Rows from block 6 of a small image classifier, named by matrix and row number. Rows with one number belong to one neuron. Each number is 500 + 25 x the weight over its row's rms, rounded and kept within 0 to 999. All counts start at 0. Numbers have three digits each.
After each neuron's rows are labels from the 100 images, of 14976, where the neuron reaches its highest value: "lies over" is the class under the peak. Only what is clearly more common there than usual is listed. The data: rendered made-up planets.
# fc1: MLP up (model.blocks.6.mlp.fc1.weight, 768x256), inputs 104-155
# fc2: MLP down (model.blocks.6.mlp.fc2.weight, 256x768, transposed), outputs 104-155

fc1.744:538493526525461540504511476496448467480491475527527481531456489499510531471469498492478522486490493466514485514584492438485545466478503505476501483486455535
fc2.744:494532515490514513488410531558518515487482506444505527498495506489499503489501532484476462473518535503508472492497511519513526529499516494504490568473511505
lies over: planet

fc1.562:486511490495515485473488473509516496521524521485464514544536466507467499486501507459530474487497476476480514490509501498505452470498425485508491497478467512
fc2.562:497493465498491505482581506458486505540551467490503546491476486507506495542487486506515498472452512533502500516493447495497470526515511534499508460503505495
lies over: planet

fc1.498:475511489507519504527506481480515476500536503476522429491477538497501497463527502468509504526491516513499496504441503537492494541525460497515516509500497498
fc2.498:455521531455446484505503462518487500504473464504519515542514487511491468546504479509471473516508482493528472499508500505525486470508496491534506485489483496
lies over: planet

fc1.270:457517481463543489469504479487502469472545523477463440490501478482508494473516480457511503531503475542487521470526508530485500530507483440516475525523482484
fc2.270:510488470513497500496471474512506554487446472465502514503529478510530525477508483497504495525485541528498497512514523525501484501471507562462497516478494522
lies over: planet

fc1.279:509528497471499469495505499531483498486487493533523457481483444467547501565495480503525457516494505496528486481479523501481539487539550496485469489497523560
fc2.279:503498505507461497473535449485532525522484467529463497502497503526518489518505448517525462484456493468505505494511485516532512522533483543474479523486511485
lies over: ring

fc1.745:497521505532513504552479474469476438498534490527496487504491483514531510487533442441482479492515504529479462474546518508494548515463459499487501507510459578
fc2.745:505506504471531520468453528524495455450479472445485515478504522497513493488433495496473475480479475458526464501508520512513453476501483506519503485482525467
lies over: planet

fc1.534:486499511496510504513506491477481477477498506489461480541484479486512475515491485463515531520481486530496447480505484548486468515509540499489477478504488409
fc2.534:527513517520500513482564523492515518471505509497467534476516510509469498483486516523477507477482476532544518500483513455506519508489490469514555482490526537
lies over: ring

fc1.134:469517517475487516507557466443536499458465492467455491547491454456490492500490486491550548522505531550508488516555495534489484515484524484477493465455497464
fc2.134:490511518490490522490543497529498478482546503529471533449495503537504506491498535505498506501517501553510522502484510490509505494508501486512536507514527494
lies over: ring

fc1.597:497507498490503503477474493564498506501466539486473459482461506494462507481492462521497495512449463487507525505500481550480524516526480492516475527469519497
fc2.597:517479476488527502463499511493467489461498493512521494521484488524552521533507479530519496476492519462494473448488502508474508519465497534469508501500512509
lies over: planet

fc1.361:501473521563472502465514459500532454514509492556470488499473476480515490477487546509508483522502509478501495486480555488517521477497505513486550532507492539
fc2.361:487504498473484533548516527511477524473514499514547546503514549514507517507498500497491524462493488505506468508512457481505468500506500482525508510472467449
lies over: planet

fc1.542:474520518500444465522495466484518497490500492477456503521520477498505496465483508536496494447491488569521507527491494514492496499470478511509511514471502507
fc2.542:519492510494542500482497510501443449497499504516558484496501459498512487493469520468506507479514488482513514513520462500494522474486539423481509521498500564
lies over: planet

fc1.694:523466511504461522526496528510524475499490474538502484477470478471497488485474477534472547532525515514484457465526491496462532479496501551511488479498508520
fc2.694:511527532489504481474494514525462523508499517481498466472501527522489518425497491515508512487505503512518428500508498484518495526491495480486532498441553487
lies over: planet

fc1.456:525548525467504462531516505505498501493537484503485495478488505478494479552504487523537489448489473522476475497522492521480476506536493516496458475481473568
fc2.456:503503471494516537487540504502495489472485488532505497526491492521531518510478492465477509493451559488525536522450499491507512494479531531486477513513538530
lies over: planet

fc1.331:524534549496491507522522475515440515511485525525531522534489487450495509477479486526535489522483503496490494502545517485507508512497476475489557485455478506
fc2.331:536462517504496503537465543522563538502532522556550503473498523516511513507498469454458453523474484454534494513469503497516516509442496525477438514501493517
lies over: planet

fc1.253:503517508499540490515490498448528503480500475453454521505511488524531512499484516506472509462490532477510517518540516476500533547496469494500506522514491531
fc2.253:527492476522505505509518512508561455470486517504487523481505547578503478515518467514527498474562527531483463488471420503501498504492478463492477506502489440
lies over: planet

fc1.265:477500494517496515467474540514495487481477503548515519508519506496482457508488478518479549501471521537499477484473498491490499543470494547491511513547490478
fc2.265:523492517441530516556543451495487544489529523462483466512494499465546500468502548526502490477494490488537473511486484520462486481504533477511501498471524484
lies over: planet

fc1.229:477496497460518486506483488540460508460446439528519494543528511488518493502489473475504483503534460485499505529487522462528514516511522512484553477479501517
fc2.229:485502512506531486498448546497500541522509571545550517508480480479545495497495515509489512494483507482507472463467483523491493505500478478502527538478478482
lies over: planet

fc1.613:505480502481529473479532504506492532514472531472503511527488485465492552483467458517493498495490509498522520534557466495492541517499485516536496494490462550
fc2.613:527479479507480497526462546517547518472541459525478530471492530492493511505501505448485481499488463488506470524508524490505515464485479499490487494514521486
lies over: planet

fc1.338:499518536492496517512552481481536490502501508523478490542481463455503467516511495495538470529484477521486508513543482558496462519474483495498475481465486424
fc2.338:488480520498491507496573513496499499468545507510437530453505509529510512487498539497509497493516513549525530496465508475475516523497519461485560496512526532
lies over: ring

fc1.626:506464458502429544476488464505474467471471533503503505463501513485491490530517459450498479516513501529503478488532492516497478470487541529471552522491521461
fc2.626:556519473538512503485505513528471511537537491513508489483478524514518483506482474531498487465524496477519516497504474521514475491491523507480541476502488504
lies over: planet

fc1.350:476481526492473491479444494476481473485477524530563566511516540520517478523497464444487484503502497501472471433534485449464525498495523464466481543524497493
fc2.350:470515479551526531483485528505490516501530504482481425443500486501486530551482515528490530501512505509524500503505575578529519570503433518498507515519523477
lies over: planet

fc1.59:518526466487531488556484506533520512464510480547513508500467493479513487523549489515507494487454461506505516477455510540520505476554470535500468501478502544
fc2.59:517473512487452474502530473470512492475486497512512509492499499498492546543517505511504474493484503449470508495484540483487489485505490525488517486491506473
lies over: planet

fc1.560:492502494471484485480504534529500469492497496502520484496487523527539491529494493507470508495472489530523488523490511541468527504472500530466511501504493515
fc2.560:524473510525518521469521500471463536501538516488490503489509491518522484524499508487492499472506492479502455497473503471451485448504526481485544495449527536
lies over: planet

fc1.564:481531521486543450479517452562496513504471535530524473475470487488509477499503486490490524471507540541511489527507478575479511455532495557486514554466493541
fc2.564:504510497494492541443491524523504474455473507493497481493477480531508462519467475458541500489492511502535502502504513493488489509489429512493496473508468531
lies over: planet